python train.py --horizontal_flip=false --encoder_depths=[5, 5] --decoder_norm="batchnorm" --decoder_widths=[48, 48, 96, 192] --decoder_blocks_per_level=1 --decoder_block="basic" --muon_scale="match_rms_adamw" --lr=0.0026 --momentum=0.95 --nesterov=true --orthogonalizer="newton_schulz_5" --batch_size=256
Rows from block 7 of the encoder of a small image denoising autoencoder, named by matrix and row number. Rows with one number belong to one neuron. Each number is 128 + 32 x the weight over its row's rms, rounded and kept within 0 to 255. All counts start at 0. Numbers have three digits each. After the name is the row's rms in percent of the matrix's.
After each neuron's rows are labels from the 100 images, of 14848, where the neuron reaches its highest value: "strongest on" is what is common among them; "colour at peak" is the nearest of a few named colours to the mean colour under the peak. Only what is clearly more common there than usual is listed. The data: fractals drawn by 1,000 iterated function systems, in grey. In brackets: how many of the 100, against the usual share in percent.
# fc1: MLP up (encoder.blocks.7.mlp.fc1.weight, 512x128), inputs 0-127
# fc2: MLP down (encoder.blocks.7.mlp.fc2.weight, 128x512, transposed), outputs 0-127

fc1.228 046:067153141103137170116118075107059137071165112093149192085155088155108126119140101131069108172133114103125086134156121180094112133160074174134191108194140148122090097153094127173073140115159085161109111091131125032114129151111144124163108092106179180117136139111100135141179160157117090168067120144137134166084168118157140154132148169097147103061142108145100123127147154134157142110177
fc2.228 046:177145130155053081163134183141140164112109133103123093115079149114142120152114135087177130102133191102117162117118112103184102112095154021132116136127167134142123122123110143101131061120113158072180148136135118111102135194142110126139195106131170104102143132171134091140124111057102118107199161132137130098174095153127053074151170085126106160156165186146106186102107107108160142124120
strongest on: dark on light (61 vs 30.8)
colour at peak: grey (83 vs 23.6)

fc1.476 064:102145109121161137096149177097109113144158104125096083085144160152130127173114165161128088136148135141078182137102107117101136193112174066100176147128133168092110120154098139093160129152154107134140123116090086127086111103112146211127130158162142176049180104124136161115096142075124115144092123165218165076079096117134131077129126112114127143178099135113108162148153181162105092118027
fc2.476 071:136102116077114152107161101091149165108064157106200174138184106083105138202086160133089111125111091147165122127075116161103082168156078116126193147115134133154164132154123115103150102117140145125118125152123105095150148072146064138159123127132105137164115187112137163121115137191133134138111132125181058114107147113188140068152173140115127091067125062156195117123140074105124173104180
strongest on: sparse (71 vs 26.3); two maps (61 vs 25.7)
colour at peak: grey (56 vs 23.6)

fc1.201 057:158141142110172198133133110136171170156109112124118157144140102133102159064103192092156104109141143148048137099140108123167135179080163145133098132060143085105117133059184082073126095110127139077149129119074128154097106156155115165098104114146158165124132087168108128110120160097095127151098108218185114136095084089134174171179089189139137135145083141140133125183116154115078139125134
fc2.201 060:100109069160140112112186123083073131128108063151173095118193109169098117163108149146160181085056108146133090107142135166133162057185139130104161131150152131104163121108179111134083106136114095129150082137110176131132159097117172123138111096126125176052147156112075134115164165106216100147196114148170134153110153115125133089084105137060118185110109096117126104151138123164112155136108
strongest on: sparse (63 vs 26.3); two maps (57 vs 25.7)
colour at peak: grey (64 vs 23.6)

fc1.508 103:078168137144118138109140088128120128128114099114234179115116086155127112171117109101159169124079170088148096182150175147111140127103126057154104123112101120142102085148152104132147123179128197084185116142153138138135143130152090141136124101172116121068135149119155119126103118133106122191148128160124098158097164076159073164134096045161199100058088119148169181113160154121109110083107
fc2.508 127:210071087127151129170163091031099153178088100130157136121118163063113136149164149133124183094082105122176125141150122151106113130132130191131145197095149133115182105112133111176124125083132151139146108172134138146112125141162133142141119095114151182117097103149073125107128163045123155119132179164140106119142150189082105095054146143093066152121123161152189091129110098096146129114115
strongest on: sparse (72 vs 26.3); two maps (70 vs 25.7)
colour at peak: black (97 vs 52.6)

fc1.92 053:145132123124108026147168092117113112164138093126167148087150143091149131134162114170118181160151101143101162079094180067123151089167121151103154082134141197135099078162101137109061133131175151183118136131164158065054115141142159077109141129134088112174151172138062146111131134084123131102157156128108145167143113145139102097195153117126151093086150121158082130136156094074127129102186
fc2.92 052:131126127107123155176110091138131141125090136120069147165098093157136168167089139070104100151109169134118106189110075098193144126131183111148157171138166088140120167138051117149138118087107120131090110081142116124164143103112057141096099105129107148062120105186144085179153143083166131186189177119127151109104151160110133090139142157148170148142109144130168117015092150121158104137098
strongest on: dense (29 vs 9.7)
colour at peak: grey (83 vs 23.6)

fc1.114 053:112156136106086157093131054113046092096137084096125197081150139114132141118136112155054076180111088093138063113155142107141151159161134136158111122155143158120061118170135129158090162125113086165144117091124144087095117124106184152104120081116111150092145188089129174180145124182123106120104093111146152173118169123211119138137115150086146128131140155115084145171151109201171111099115
fc2.114 051:148141154137078103130126199086154154100125127132106101160106123121163119143091157132171111093157129107104110110109133107176111123085143075145169111074169128186141085146057141146166087134124117072170172177137091099095137160135053084113149146110156095110140151163163054149161126092053168103168096148165115107082142156153132073133180092144064104129142129158150154148120112068141181124159
strongest on: two maps (52 vs 25.7)
colour at peak: grey (68 vs 23.6)

fc1.224 103:108100148099074088154122156127071117127125120123137092113112203133131112101126091070170098087168123117133126109116097145069137076112124153082214067153118124114124148140186145128138151127149156143162148142165128093147104121031143182111129151130139143179112126132172108126095117123097170096121221148123091196197119098153159183157167122167070120103145143107132113088107130102097162155156
fc2.224 111:126130119152062129126146074170105153123138132119127102143142117120148105117157127153131126124106121134127142138173121095095127148114110164127146111110142155127160150132143115124145071157170126111075146099147110165143132124112121209170094106111173192207086099107156148072108113158112149154117255163123103137121126144150062107133126090116108051124139130151141142000156102176113139130093
strongest on: dense (78 vs 9.7)
colour at peak: grey (49 vs 23.6)

fc1.320 112:130084095062211140099145111124149144171133150101136151155123102121104150089171147167114127140085139118122145111199113111168219056101121150166118166131166115092202114104099126101148178123144121099121062126123088116145118147163141107114219127122143123165132088104151074098147138148091090176167132109140093146069104117127149111148063097065121101156097074142137182124108130130142139125171
fc2.320 113:094093138134116094129180160086107153154151106214128028131121118128152145167143149151146146112107156168087122098130040117114098156154095133111139163148141154154088169155142114093136132149137111089113143167133070116130138169160145209122075093149160120173146117102161123104151126138114136139131198147127104111179094176150049091083121099108132107128108130149144143120063169143050120067139
strongest on: sparse (56 vs 26.3); two maps (55 vs 25.7)
colour at peak: black (87 vs 52.6)

fc1.423 097:105140107083135148130130117092126163123124104113138083117145154186110118087118140112076080136116096125072125186136091125149149087115173115170143177122101178147085074177123093134154127111090082159102079127122083138150094133144116082139144161201131154111192167133129142137137099095096180177182087151189133198169156168116099126094166217161166129104128080119128097113122083110125122068145
fc2.423 086:134171149152151106149175132078117131128133097161096140155115051153133141104111114149162179148178193109096115097139145125168124122159184109078149120100162081130159071139137091115073152192099149077134146144096149097156218108093115064133108098155079121125086123133131088155147150098157142140116062135198156097123174117142202141108159119121149130088093126083074131130106174112122116122071
strongest on: dense (32 vs 9.7)
colour at peak: grey (70 vs 23.6)

fc1.239 046:121143154137121042179104140120124088097171139114160143124148093097169142121080138187170133132124071116133210099117169070141153122138165118127108112115139153116096098166125129143115160109213177149113130157147167089108127095133150032102106154156125135177075146130118127077102139129129115110159147063155123126129105140063127133156156118155103092072078103155134135153175091145124121057201
fc2.239 055:146096126092188175143109059164103136170104097143113133137100113135111147093115126081121136153133148154133103179129063086190140119139159136138150148161077121136173160144114122153149129106078164111180116037138073133174158134152096144096077101096082135117136061165131097208120155116170099151124123154111134114071160145108134120141121187160158124152140128160155097026112161144127123155071
strongest on: dense (34 vs 9.7)
colour at peak: grey (75 vs 23.6)

fc1.131 028:116110106146124153088146093147089113086180101153150154142147105133135170177103078111119083143116135120122085134148180087167215155085150146144089066117126146107161148148170134181101142099112129118079112066084131196082105118124115088134153191125124121217056172133137092138161137132108084109109088092152068209121104138095131122122162128139094080130117133138172150086131108124138163092147
fc2.131 038:144127121115068150102097121112115104163156133135049141124153139099125079130159167155084129127116142103139088130172163127127146077147122146142176206159108105111117150094146121126133143152142152094166117147124099147110123099152155113152136205126122113109115117149090154134165077177159161131121045119097186150081163182151211050168103127148143174135143061060056156160119125135175137154111
strongest on: dense (30 vs 9.7)
colour at peak: grey (74 vs 23.6)

fc1.348 039:171161082096162090096099126121105121137159126149143112108169031114110145088140086138146147156181155148143167159181137117121161155115142105192176119094152095089091150075087100155086120156145139145102178137105134191133139131146091073194162106159118086148055126077143113152143157152087086150105137113102083107139102137083099126191165119129139064088113112176167110135096111189130136097135
fc2.348 041:153098113115060086115111166117155131101152119115070180122136114123175113159156136200121142111078147079168108104110125124123151077164145171186107161121120115124162145124175092114098185144119141132137094129136159186159103158130167142163148169120105122033119051169104156159153176144159133150151060135124149152090094132079149050104159113107148151089185071131100116169129116089142152110146
strongest on: dense (42 vs 9.7)
colour at peak: grey (75 vs 23.6)

fc1.331 118:154084150125138118160181157119092087162157084067149098171127116138102120075104128124189123116132110168081133106191119111136072154127135150151101151167137083128118094065095135176189075114101118156165077106139128111120151196123110142146125110134131123115140105174159120119130128054159185176209124154053149123131127147136056106096159103172112153089133102147172089166109185094119128112112
fc2.331 105:122130114184128179116143109153132131088113154191146176107100117115151109186175135178150164161094116152157167071143163108100167138122149087139146076156141166227171113140138129130059163113102100149096125164091133140125093103152107118127149133147082135120129139130081173128096159147079086076079196038160127070124149098119136108110106125116126086137118109071087140104183067151141144124134
strongest on: two maps (55 vs 25.7)
colour at peak: grey (57 vs 23.6)

fc1.117 080:148145124124099061092108126151104133134112129110145146126122116151166092179115104161093124149070099117166119123075170062178205079194156093147126083145165163137118156165092131124153129158134150131096146183169110123097195092164079089095095079125131204144086140106117170205123143188070102107097096110120143100119163175162138093148145100115110132132147159122138137152117078111090117070133
fc2.117 080:124142168180101173156163167176117127120177098156035134149127130090092130130111105069145149100159152121117112151099116183128073105086107191142120135168159099078129096183066133101107110138092086133121103098131065107154108169191158138114111140115077048171143139146142135202149143079129147190130057129119108137126111136129163113133161153131129105152124121163110156065140143121166102183120
strongest on: dense (31 vs 9.7)
colour at peak: grey (66 vs 23.6)

fc1.325 116:117157154103130189143137129090124134149131165167157149087103182161151107090140080075169120095103124139092151121107120135162096120135139115188255073144109121124152155114078177115129127161121178120081130084124121048172116145140117162173137106141181083081137092135104167163099107129153137168105129136101141104115114098170130035158113119098123122211156132113099138101127086132157125111104
fc2.325 122:112139088061123183110189049053133104142106120191182150178106089138192125122113071102125144084099101170071171099110144156154108093090146115112150086173157137118095140130162136125123177150139125086138159119117100143096121169156122088085146139120200104140152118112089102127101118149144069173138189148050113121165142157113144143158115102127163137121145135167129165148169141068115117118173
strongest on: sparse (100 vs 26.3); dark on light (100 vs 30.8); two maps (98 vs 25.7)
colour at peak: white (82 vs 23.8)

fc1.212 121:144098081117149132109137113121105098046156174092175161070160138092153112148096145165073150191107174083109102160159089137133111105109197161095102113113085164097159107147105132098049164145139147144141146138147114131134130099140147132107119191184172154113096182145130065114089138157091167168112107120138169132070113105148178187134066107085157148086152084157140183114136127127123106103147
fc2.212 103:099120162101144072139066155154135142151126162129155145083094084155140166059110145121147112148142102136075112179074114113137116190197100112135136091100071106092071119132128149167180092143136096116151179115111122113159158151121117075136139084076150185074128140157119078080115094093146160113147118117149103138150120163153115119192067154124102157127075186137164200175114183157145123120124
strongest on: dark on light (94 vs 30.8)
colour at peak: white (94 vs 23.8)

fc1.17 082:093150109171106104084148147109106084133191134169075137127117108133200125120150073109094143174115114125114203116053132150112160130124092071111156143136143126153123098179156112124128126171135196130137165106091120174103040130139107144114155151141122072102108149137113119150074090121026087128147169130127141175163133072132112100170149113200172122182109143158129133140114131091086148160132
fc2.17 073:127082134205106150099048111101126156109095117138194097133096112140071117159095155126135156147159106068156117144160082184164122071085111140107116157092081110078135127127135186167164140097102113122154088121158147139194132126163128075143129112091114123165107088141098063136105107088168160126176118129140093088146143108128168148185118116121134179102162173052158112159141122180130144094180
strongest on: dense (26 vs 9.7)
colour at peak: grey (63 vs 23.6)

fc1.361 115:090084134112130143136116185128067150170113180109090079154106101186131124132146138108128179106084179142159142115124133177137092135101179133139119148131131074159131187061106156158105110158140100139119141178103074161145164123144141104161120128126159123080154132106136162125159061095028130156071104124155102120137159054109113151127117182092166099147156134096212182098126142105110141104084
fc2.361 096:151101126140161095069134185144159082163166138130090118084107098173147168155148101048127110117123122093095126125117128096082142098100120097161158113106143164100139142164140112097104174091135143148203141135147151126166125114161121130170165087157199121127103137094067103114140145158128151169100077128142159191084169137129185135191112062161183159100101098104141121139097145093157130030115
strongest on: dense (39 vs 9.7)
colour at peak: grey (90 vs 23.6)

fc1.394 066:104105086107084107156049117135115107125162128114214139156103119131137113120101132146099106115127075158121102137164136069095164151155124196143119150134187149111077135110057066129121119148138078178104064124043166119134127147164133054118103128114108195155090122139150131157148135174166189173151095122137136175133141120119176113125156175139128134108122061133126111147122074103161171100165
fc2.394 062:147157143121162152164176179140093103152120085146067112154090131142167163119136120093149137142142180164090175134121087100173123125063155155152143102107136115140163109219168118109081144129158222123105131105120137148108147148117136081124095079113117086105157105122143111146139170000155144164108091153081130135158106106144141169121131144100158101126110156121122122099125106088167080148067
strongest on: dense (30 vs 9.7)
colour at peak: grey (82 vs 23.6)

fc1.473 042:193162160096147210078166090112120108104134113151131120170146072154114121102129176142125136076150102112127164119189109152148143121078174136171128101138134116086157129121132119102125119082123099141161134103103114167120176163144057153140103133137179181051064129155159146071115138111218144127080077146127103066082121101104127157128097115135098110105085088170130092155161133180161106100133
fc2.473 045:173098183145164099105102158083057166156107095166174109122130087134141129205093164129045120096122096114152133122118099142154159116152114096126159155117130137169145146126119107114073097085136086111164087137148145090087174139100214099115157141122127165099146154075115173144084117144193128150121159095147117169154185117061130065084125130151104155091133088131113082182090141114109093097140
strongest on: sparse (59 vs 26.3); two maps (54 vs 25.7)
colour at peak: grey (58 vs 23.6)

fc1.360 064:162124159183133155119122166113096130183145116096139124111174130087107123168126105105188105106153143142091080096124134160166169168164125118114110100085153096124187161120217143121088116099137103090134149127112105096117074134142135176134121102132129184062128071132140145137166147093099117150079150164117083042094093033141162139169145153118128187120074128126189151130135162106110082157095
fc2.360 060:100136089114119112060143139114121144141167091173179134158175133120130113144143133125106125063081183112092103168088225106179150077119117089153077166160146114112150123096130142218142143128107121082108118164120173172101164101166175131176108145121143140061100134088089124083065116125172137119135105132069129120086140149077179084140109133176117126128156090112100125083146125127151129145187
strongest on: sparse (59 vs 26.3); two maps (55 vs 25.7)
colour at peak: grey (74 vs 23.6)

fc1.96 096:127167114113154091154095117164108128097094093092154126173158119144120133158126172146160145087152114123068114056156104170119077089128166155082152152120153152093098122122073120140121135130097042138136134145138112103101131197088127147079123105188097168114213085132108123115125112162210128136116148191145115055133122133151136104098065136152150166114165128165134194095195146177106139136136
fc2.96 112:129130088087169145149146110143100127152099147158085168183075087106163099163169093128129152154107133118168131094143167113134112083157102120157109139130167153142123146170086113171152096180089181150110107194120119088099159105142119136092079074054201117106141138152084153128100150110107143161088147150120095146146098081093120082118146092045106112145141151179189188114176122117181182098120
strongest on: sparse (61 vs 26.3)
colour at peak: black (99 vs 52.6)

fc1.312 077:162118107125149193140096060091102145053174116120140159086095131068126135109174186096160131092153139136113093099153139095167165126056118135123116111206112162126137141123097111143118100118114135132094105121077168138112088153134088212147090179108135126080146173103145158120132096154125120143126180115127131079103141098162076114131110156100251137141162120178099122128158093149146100101121
fc2.312 083:173144150137187130148068186092106108130105086176165179133124070094140113105072175153076175088140139127129130164133136133098091091083171071137128141130150112182139125176145113161134104109160093087192120175110205184134098085127110060138140046112140161129151129154073121158128163133135150139116121170093121119134121168119172059137085101134136126159158128125138148117116085074136127153082
strongest on: sparse (86 vs 26.3); two maps (81 vs 25.7)
colour at peak: black (95 vs 52.6)

fc1.27 051:134113125120121107139038146105155137101114126093136113146105059146151120152076110144120087152100034113156123162158115058155137118148152108105099096124149127142142140108134148145164135094137125114146143166144120124154189071147135079078124130106166173186057139096153119166119136176107126113133101104136132179108141174118096141130188124158060132089141125127221182165140060128163147085190
fc2.27 043:104137190163120153131157097162055160203150113151047145165093153125096131082119131090136141131115156118179140119119130182070118155123089165176107148143104089133133134153134116098125144158119191100149132094093066126152126152130167130148141147099101062203170106127088123186073155138113128172082073128088134143116155126163100145096059133145112119164108121163091109111111191168156090148096
strongest on: dense (28 vs 9.7)
colour at peak: grey (72 vs 23.6)

fc1.427 059:075136083102116051181081160167141142121155154110135121102162118098136149135091152121139090168141083129104153113077110088103128121092143121119161132092142143160128141109135100113141131159140147160105106130122129084110143131139165112126140159153086155206133131151150063103142085105142107149211157095135140178104107121104085123062131163146130107025124091187179140177146105141116184089227
fc2.427 050:169108135138129147171154088163108078216113145143080081137022122156096163137123121086149159126119136139155134110145139138143127155123147180143125114082108109160157117111114108168150118123135161082158125120130113098193081114176071191126102126106147110116136105144079123169123133129094121133081116113113098130070169171194100091165164155131139151193109165111079135058070184119115120166075
strongest on: dense (28 vs 9.7)
colour at peak: grey (85 vs 23.6)

fc1.438 035:125126128110084102099119146116061089155145106132167139082085095163181110165110074109110079144136138097161098098140111058166118097184106064071111093178122148132154137129163154148198131160120156130140189131174123122066149099145115141125176074115119106171131127116136099156123089170137111110110069101122164142165122144133127132110157118121104100111146255110146166147139145058109094138096
fc2.438 039:108111132160029148108111141110125157119129135174055079176146148099082113130139173121151116087166081123146166160120135128094100141159083156161076179125104090125127123125129114113134127157105104118130117160135068119122158140152171121129124181087130075213153140191119143116128102134066138157137047129098093151102121146188201087142188118143082123163128130131137141075133106177156126118191
strongest on: dense (25 vs 9.7)
colour at peak: grey (62 vs 23.6)

fc1.501 043:101114156181151139093129130155163165104121080129128129155132110129127160123182056127195118131159155121154125144165124085140098121093106097084123109071104106104100146179102129129118163099126169093149163103092137095127163140172114156168100131200176140161105093144120128126115192077115148121070149145140039047140144062118168078165133135140132163168085135126115125203098127160088091150081
fc2.501 047:091148096102155119174133130142113105151164113128119081107157114116135099136126154140096073083084115091115144118111182125171146116187135149143099199121142101138096175102184133133188096138124190107123142141186185111109070142096198123100172141101152165068158102130105099072160115092191120153135114175092173199161100118133087064151099119139149174046158123151149141120129129145158117117149
strongest on: sparse (59 vs 26.3); two maps (54 vs 25.7)
colour at peak: grey (56 vs 23.6)

fc1.422 060:174124120155140156031179138123053148110090092138105099162176132140079128162078124118072146104102127107177145109128127136162182120110152192081122150140100113077086132118092136131127102076092119143104132110103126099139141119183101172085136154112157161129181145161142197123141161167173083144093120111184084109111129090134031085174081142135155128118148138141149119142141152196136140107144
fc2.422 070:122143113103119142096144202110090147100106115193161124153136117111120124126101165144126162117136147171082123153115090081111096084170113136161114124152120070191165168185085142114102135111061073130132110115083140079137171116118177100187078162127163102127203132120117170081164132203103108122169141132156144053099100175128151050068159107111160152113130102144115167101157140108119138139106
strongest on: two maps (53 vs 25.7)
colour at peak: grey (63 vs 23.6)

fc1.405 052:136185089098188132120178174188092115149159121120137144072121145105090153111144157139120119085154184123145120113136183188130055167133130099147174138114110144088115156131107137153114143135109072101075069159137120145101101086124117158128161113131089081098235130108096129099112075141154093151130152119111141073153135129140100095086135105121136157155116209117087084091152167203159102108113
fc2.405 057:158156106104060094110128128069177125108087170166122138138145113106155138130105105133072143081074100119122127163113084117145129097117127117192141146133149138174121135161103131134157115121080080094138150133094113129140152139166045155178147170139131129137137188182193129158133109175059108099100148092160120148108106140130105084131188059161088132122129111140224148164097101084117186178158
strongest on: sparse (53 vs 26.3)
colour at peak: grey (75 vs 23.6)

fc1.242 060:169127116144118139143125169130120110103068143147180146101090146192133136092135090085128115136016083144131135150063103079158114084130116174152127106170113155125113113105107093105214200171040142132085107150086144172100179102180143158100194109166097104153121133138129179162096113128122150123122163088107124109176137117118185144154125094148158117138120093121143125136125142156083134081111
fc2.242 071:115194160179214188149132114091127097108184088144172107083116127110083158138088152181115129093171105120182100073160192138125115141167148124131076144118098108091145155127086113108131088115149102093088147102154144076119122169146175181120073115093118123221121138109169142107150149129160141131117102124133118127099092071137109094068148179131097144099107151110112140182163150174117096093148
strongest on: dark on light (62 vs 30.8)
colour at peak: grey (50 vs 23.6)

fc1.383 088:163186105095109153133159123139130115219140111152148111170096095106158085075156176141134132135130147159058108062097121120169103168130101175136086139090172161125151090116137116077134103112125082149177101102124133165117111139162150136088122117168084160141078123139121129134144152158159136157132043146128123108079092100115149095181118123151100099096110200159147141175127190039130137161079
fc2.383 097:136132089129132147127147134067104140144117137084133149178176093181126179135048128150090106083062110188135141137120093117098189138167097122149181191127102110137100145157143147137130128121145096053115121119121142111138169107122131150079124182130152177070113140151131099119170122165123154171175122115152144152139130118089109098079179114137095135048135070169170078168069093144074147091156
strongest on: sparse (71 vs 26.3); two maps (68 vs 25.7)
colour at peak: grey (49 vs 23.6)

fc1.202 021:105166170114176140130147089176112188127088135103158139116133127109114129132184099109122116135138167131117101134111113083113099142123122112152066136092121119117081176113214127146123163121069073111062146159079186122141139142131142144163071060133093184128135159147189133119106124107093173077149091173157100103145186138200120139181126122090142193131091128134086127143150150144130218136119
fc2.202 032:133098145114139147158167177104127088129129188145032156142138068128133132156118153149085111130102145078124136116132171122118180080160112161151124180106147164119131114100180082080090154167128116106111107147120139179084114077109186102114100150170100108053129122110084160132145069126175160100158038115104177177127147164113129064118109157112139157106177125102092115189111132086145116135098
strongest on: dark on light (68 vs 30.8); dense (25 vs 9.7)
colour at peak: grey (74 vs 23.6)

fc1.227 127:122143131137141091052119181153137155139151154154132094107139142109144162137099120091135141126169126134104139182125164140059147158107137057115112114139091145145199130093130145156110176140112118166090094118163079142153098143136108133173117036046074101169118135143135150106068157107065109136129120106214079107155149171134166123144107128058158102156108144186146165158100126067116105132152
fc2.227 119:128112094124152150167120099129095151146090094094151145126146131121076159121122157114087115177172124129088146115154122112130123176083167109146101177110076137151117140172051095106093165097093120116099123091111134141112158161211166107219138103142125094103090113193162166097148176135183088136082084136147131104118148101080155088164143131157085098158171087093113110237150129128150144146132
strongest on: dense (25 vs 9.7)
colour at peak: grey (74 vs 23.6)

fc1.259 024:116208114101164130114112101154120121171101147109210127155172177109113096096101139092151112054109146085145104112117119150139148189104125163144131085082085125129134178070133131085126121091094100109139158102108139099124100131071138146086177153255123110132100147118102093159116144084106094121120125140166084223149112109127188142178152139130098118162132113119111153119095137133100146101089
fc2.259 033:162111161110113108144144165119127123142155159112048163128159091130116117159151142148117122150129139056098150132152125128099181110157150199202140209109170146102137129107190085088121176119154118105106101147124132187114106124133145092106126183086123127092115099113122125126148081176204142110147057123059150189113162164107163097136103142165183134101101060128066119185113128134149120107127
strongest on: dense (27 vs 9.7)
colour at peak: grey (73 vs 23.6)